Weights of a small image denoising model.
Model: 0.765M parameters, 40-pixel images, widths [48].
Training: soap at rate 0.0016, 18900 steps, batches of 192.
Rows from block 11, named by matrix and row number. Rows with one number belong to one channel. Each number is 500 + 40 x the weight over the matrix's rms, rounded and kept within 0 to 999. All counts start at 0. Numbers have three digits each.
# convs0: first 3x3 conv (model.blocks.11.convs.0.weight, 48x48x3x3), inputs 35-39, a 3x3 kernel for each
# convs1: second 3x3 conv (model.blocks.11.convs.1.weight, 48x48x3x3, transposed), outputs 35-39, a 3x3 kernel for each
convs0.0:470493507486489474506463496506532511554544453495488514498444513514475493489465559539532497468503542533446563503502538484481437446486467
convs0.1:507529619492519515480511535517483481497470537552501510460459498534528486538546481513560529486508512500456556516508467484533530543542497
convs0.2:517516521443510452499447541518547474531469552526488442527484501504481691495481565519442586533499513404541496455564513516531523511494489
convs0.3:396512489486523526520499627512491495422481494434478475537499483501498521481481457470515504541427467481566509505488560501496480487509482
convs0.4:509537510522501493447485516504474399471508541474552452459502503530516441499432559524416493550532470516499425549569591494509568446444505
convs0.5:447475533456465463471532532500513503475496502504497484463524486482492479478483471479504537535516476502485498454459418500501488489503508
convs0.6:442441529555433471558475530445500517584561601533515531496511500527550587479367528526463444541525477493557457566532440466484489569570494
convs0.7:473508517500491473480492504500516533485489403503438481492496518520511499483512500480490518495517509498485467494505458482473493514580448
convs0.8:452457481492524516524454562501510448510645616532607567487506403473478448519444542480526526556444489472482526503441482492499568494541504
convs0.9:531516535502508513557476509460477492465554458556581407510498521492482516545413584467550528439497533482527523506558534478606497490464547
convs0.10:444480449498554502527503521549479486535495464493481440517493466487491561496496462465495514517405485526512558509428470534492492453521481
convs0.11:508489517501489492498540494495541473487472466489492481499527476545481497482533536548490519472494541488482475540476524547460482494540457
convs0.12:486495449508455493496552551528500391561535611503502472519504529513504330528475491523478588487504515502535465548517418530541455499506485
convs0.13:551570542504486465448440466458516461466507504452497540494500570502551458503496451480484578451536482419562595514493537522494512502534511
convs0.14:533526472420527424502470515511535461482348449498579525527511547517451435497518485514451524490528481437450457481592542520456513454525488
convs0.15:499399442535479480602562552560479530473433434506555497497516555478474567462500466448454486505485523536443541488513480495493489494488474
convs0.16:531511484560491454465493500492562559492347420531596495547559472561341380455519578525551558464510519452497525561503492471533500518510493
convs0.17:531513601508515503401502400473558480454438485537502481512502527485466512502542485486576471487558497628506504504556483471530543540441512
convs0.18:546569491522504521558533506490469497475484472530454497473461512486473508484522457540556512478482498452455482501506550492557495505486468
convs0.19:443487529512506520479476538416517505529382514467422453502539435529509377512540524542513510404413514487536536534521540506574473473448476
convs0.20:551534489520501475499471493519570510438518478533527490499510516492412435550491528427509515516531484550455479465529491530530502469494497
convs0.21:500528446496501483560461531478501525484516510534546520494327315449535608466505471463465475473492455458465424538563475482484558477485501
convs0.22:542489507508420468522496486524599524413371447487440519545538504529502534477483500491507515527506469501515536456494481476457496487486521
convs0.23:487528524503471474520497503511450542433498560439569530456491513532474433527496579422541494494516478540476582480539474506485507519450529
convs0.24:506567463518501492541487500434512547514430512498469507518517486488507576510537469490482534549508424494502475504500495526457483492461511
convs0.25:472567478537468538518465537551551521506514465458592598493541439520451512497461474482461489509503560492575540537589556577533550514538493
convs0.26:503476493478516501521520449484487497507505470511529500474493478507499500509520513496530547499533489449442450531514470476480448511460502
convs0.27:483479510503542490484527480540478517507597546611545478514490514558498430527463536495508487449449537508432466465499512461543480521488515
convs0.28:486451481554446518575535546479470520537666462488458524552500485531647432534535590496517559458527477506539538490465420511545507542504459
convs0.29:451502447440436477480535515593541572458465490427537518477555513499514441521508444480476471523495510493477485495461447509474466513470475
convs0.30:484408496479555545487518530550552474495544482533522501491466428466554595509375470470545532517503508463552469466497604479451513347539504
convs0.31:504458499472525501496515520533525526497462507493514550474438552518535377512467507530521547528412567445482471495509515523539551518464515
convs0.32:576530526533455484540528478475512519439486537491519521472508530524458492487504547593517498566547559498488396524499510480480561508513473
convs0.33:491465506471484469498505487434538513554504527550506522458490558478478470550482461485460458500479523432470529497473508543540464482474535
convs0.34:550581478491492505547528492492483430492512478518534496490522513517526502521513586512521521540522497523529503498550531522490480518572456
convs0.35:506555499485472429564539547515489454474398465534494529502493489501479497502454425565465523477555502443502468544515524515513501461539474
convs0.36:514520456561554454542566484505508510486492455562511515501463514511484554485520462459524494511523553476440498518554493522473525452468520
convs0.37:473537450472491515472507530548551460480600528515547531499479541495482465508533433508497516520538489500476512547510557509528486491536520
convs0.38:538499489536486475603509488502512453499531555549532549509496497488501479502483509496461475530524476476557501521449524508497522488519500
convs0.39:495479481546490509474512456506450453389422442523489468448468482475472523464476497510538502497463512498482533512527493522501499549456494
convs0.40:499543484519478470499498488499547469547433520430456493490550445557467477481528472517476468514445526489581465511468553533462515522512462
convs0.41:527513458510475493545502520493518473489503549487503505469466470453488475478469568464488514538515474563553525485460508508520481523559480
convs0.42:447550466557568499581513517459548430562511566459472433500512451573494457497514538538524534486520510480448559466513503525532547530529455
convs0.43:498456482455548486536555561532482474513487557620495558486525510520549505517509549487470479530482523501484497519510438482469484494503466
convs0.44:514445477534507485458592466445535453501551428446604447515549492518447479530460510526485518490486512519508462514556538474562574527492487
convs0.45:531517479547513469525475516503517469510527515486334484498542515530542502521462359513479464497409496433598509500513518496583501501525508
convs0.46:514553445515462536490456509478509499505505544588481403507479452482574542517503529570469379515534530538501408525534566451490476511504482
convs0.47:462517512539549466526506526519549488524487575454504596534564549507541456481553459525499536508571497515536523455543550554481552464504493
convs1.0:537508456575492506487487509483513381509535590494502520454516515574462462520524486543527476551480564464523467536582581507533556457489496
convs1.1:475483582471508459423487517489505452484472499527490521534490482500491508490507527483501524475489481499458542521505492504527487510465470
convs1.2:411506567528469481444453485497549466492620590538507506503564497347629538551557453492472569460512508506494543510489500472460505508486540
convs1.3:394481481473483458500492552508522522492516536497507464538510512451528507505519506420441486498538451481444525517495520535493489471488503
convs1.4:434477559526485472470534500531452503455494537505421479477526507529484524509441488541501486527495452520553513473550597476517481467471497
convs1.5:422467506519536536444521528557489455510480508430481495519519467529516508453509502509519472497489450494496471516512509497502484583566527
convs1.6:476528455561564538523523513521461564483511485502514546488518506349485513504497495533459501491502489526533546489488460498481476463451463
convs1.7:460553494557467505476468470508498507497481501504478480489511513534514521493490487461556476523514503492507520498457512511504519469526548
convs1.8:519495495494557462480513491543503490611422481446531553526512482541459502515477461484538495497507485505451526510460513485472475497552524
convs1.9:495500481460540545486489494518391507532388484526513557454459502514458477529526506453473539461515482517428508500511504522431488493489486
convs1.10:483530493500512526537478492514501496515566469520550505502491533457504525508495505479527512535559498486461514500478521513543514494554490
convs1.11:496468532484484494463516511468497493508500507466503516455470512444516481570520526483485480458515550480501490571503465495539466502513447
convs1.12:498424478525508495551503501483526535376536471573543472492544502614495476484498477467421495523515489480477473463506523479458496561478519
convs1.13:543540536523498520467436453464486512504507490504480499521509510586484470490494540460486564527505484439518509499479496507508495490533489
convs1.14:472494497514535520486477427536534465546490522507499528555492480412502491496533499543507499483469470488580484529482498489541509500453510
convs1.15:501433444531499475630578526492451505525546489510540474540479510509507470533521522497509478509465482524461547466506482467544488517463498
convs1.16:509500492552535444499492466506404514508527538477499556458547476599608494558461491506526493485423532413475575545530487525458545570586512
convs1.17:533552528498447462453473444525522426557533517504470501533471452460515518506509506519482450488445525568481544500495508484471492511471524
convs1.18:466473380485513524638475497463549471531524555499487481524502491505541512539484536516510473513524520521483481499509495516499521516508506
convs1.19:505536467472485513499472534543500522469514472466509538430461506564590504480505492495558486501548508495463510531557530499466443539492507
convs1.20:505515473528464513524513491489540521511535475448419491453448485521573533453526491506511467529503516513444584486500500504508494499477548
convs1.21:512479452517541529582529520508436496492474484555518503518501511434535532624586494549512526527510457494526528514543534493527520512439503
convs1.22:510473490474605508530535483495497566489550541547417500489534491557513485571446474494455511517520496509522498519553550524536516501512566
convs1.23:524482502536491525478483540473517563465405561429535488428511504562504462466510528473520487500498461475486494496500478498455475532488550
convs1.24:467485467524516521567494483459509459398552537496530527499454533399488518500500521509468501546546501506526521515464469540526489557489495
convs1.25:484560511428474425506481499477528480430396436518506480513509506461462513494443504452470553534523482550470542441493481452535454473457449
convs1.26:489461483454471517526493512465449482503469477537473485490461504512511514507520519531499551496479525457461438517506546498492492487475497
convs1.27:464494501461414506510503474538439387567533462451405473453456508586533508505517500484539501443496492530492485505497499464537480473566539
convs1.28:445513494509468489535504476507584519545418485514464492475467484450412456504501509477519531480399506513552560443490485496500539497455475
convs1.29:449568538490494466467523539537436535470391413475493456500496518479459509543476515502543506483547456508463510525531496478469519480460530
convs1.30:548487469597530518457490513466542474558585449548451448483582495555511503501469522545435498514497534452519514576514619512543552466570539
convs1.31:477452550473473486447510547478516517521499567556470470529517499646517518514523556523503520439553462469473488489516499442552512502467542
convs1.32:470492469473468457498490462450544455518533476567563535504474524453489514453501514502511508526536527528488483491521520474531475530494450
convs1.33:519479532506518543498493507499488500510522408531513513500532489532549478515455524491503507487461511525467559574555489533533532475464474
convs1.34:503499479488488502508445464512446482539490474545529515408454481495500496477504510526512496544533467532501505507453513515506477526485481
convs1.35:524527530524525513526500543468494485519513527502563470498485471522475506499524487513523520446527517445563420476489471478495484441538484
convs1.36:519482476563423513508483505544524425481513519507510537512490493482507486429522492537507520476510511485480546507536518525540478501441476
convs1.37:454510538454534555492433495542454531467470456514484527600508538496509493526540526541533549563511500533462527477485512542460523470495479
convs1.38:538486489512504516530457498500474455476497487559518480456496483541510489488514507490420501514494485506550469484489536474487524466494514
convs1.39:459446512489516497493518460558535488449630500547503473483527540484484501446459492446526518553542537484437485496552477483454464524487450
convs1.40:524480414522498517492496521527465455527436505507479463475420504617504511504458493536498495531518475488480478472441522469512461451501516
convs1.41:530520493487537507535518521433441486490543488521519483487513499454511519494517471493478490496504450539507538478496457512513486512501490
convs1.42:496506440505459545539480498499515485543492504528544476473476471499426471501490482484513475508571480510498495470523471504457556436491531
convs1.43:441473429534503536562522498477543504545487528525548554477498467526473523484528494494513533483530436487529517523521492511519515519523466
convs1.44:507461493465483491466561513468482478481472546469484472519507500502490504508454468536446496562498491454473455525488471407524504443449504
convs1.45:491509502514499472518495503582499425520524497484471486695441480482448492481493515474468530499516522520545508499435502445509538482485526
convs1.46:515478510486489503530487472484498474502537525478524482488480506472493521511484484501525502509516476517458441489500526434459532484486471
convs1.47:496468446527505496538545540499527491465484506518516463466498509595472481483447458505444483503463525464458446520530552500521477447476507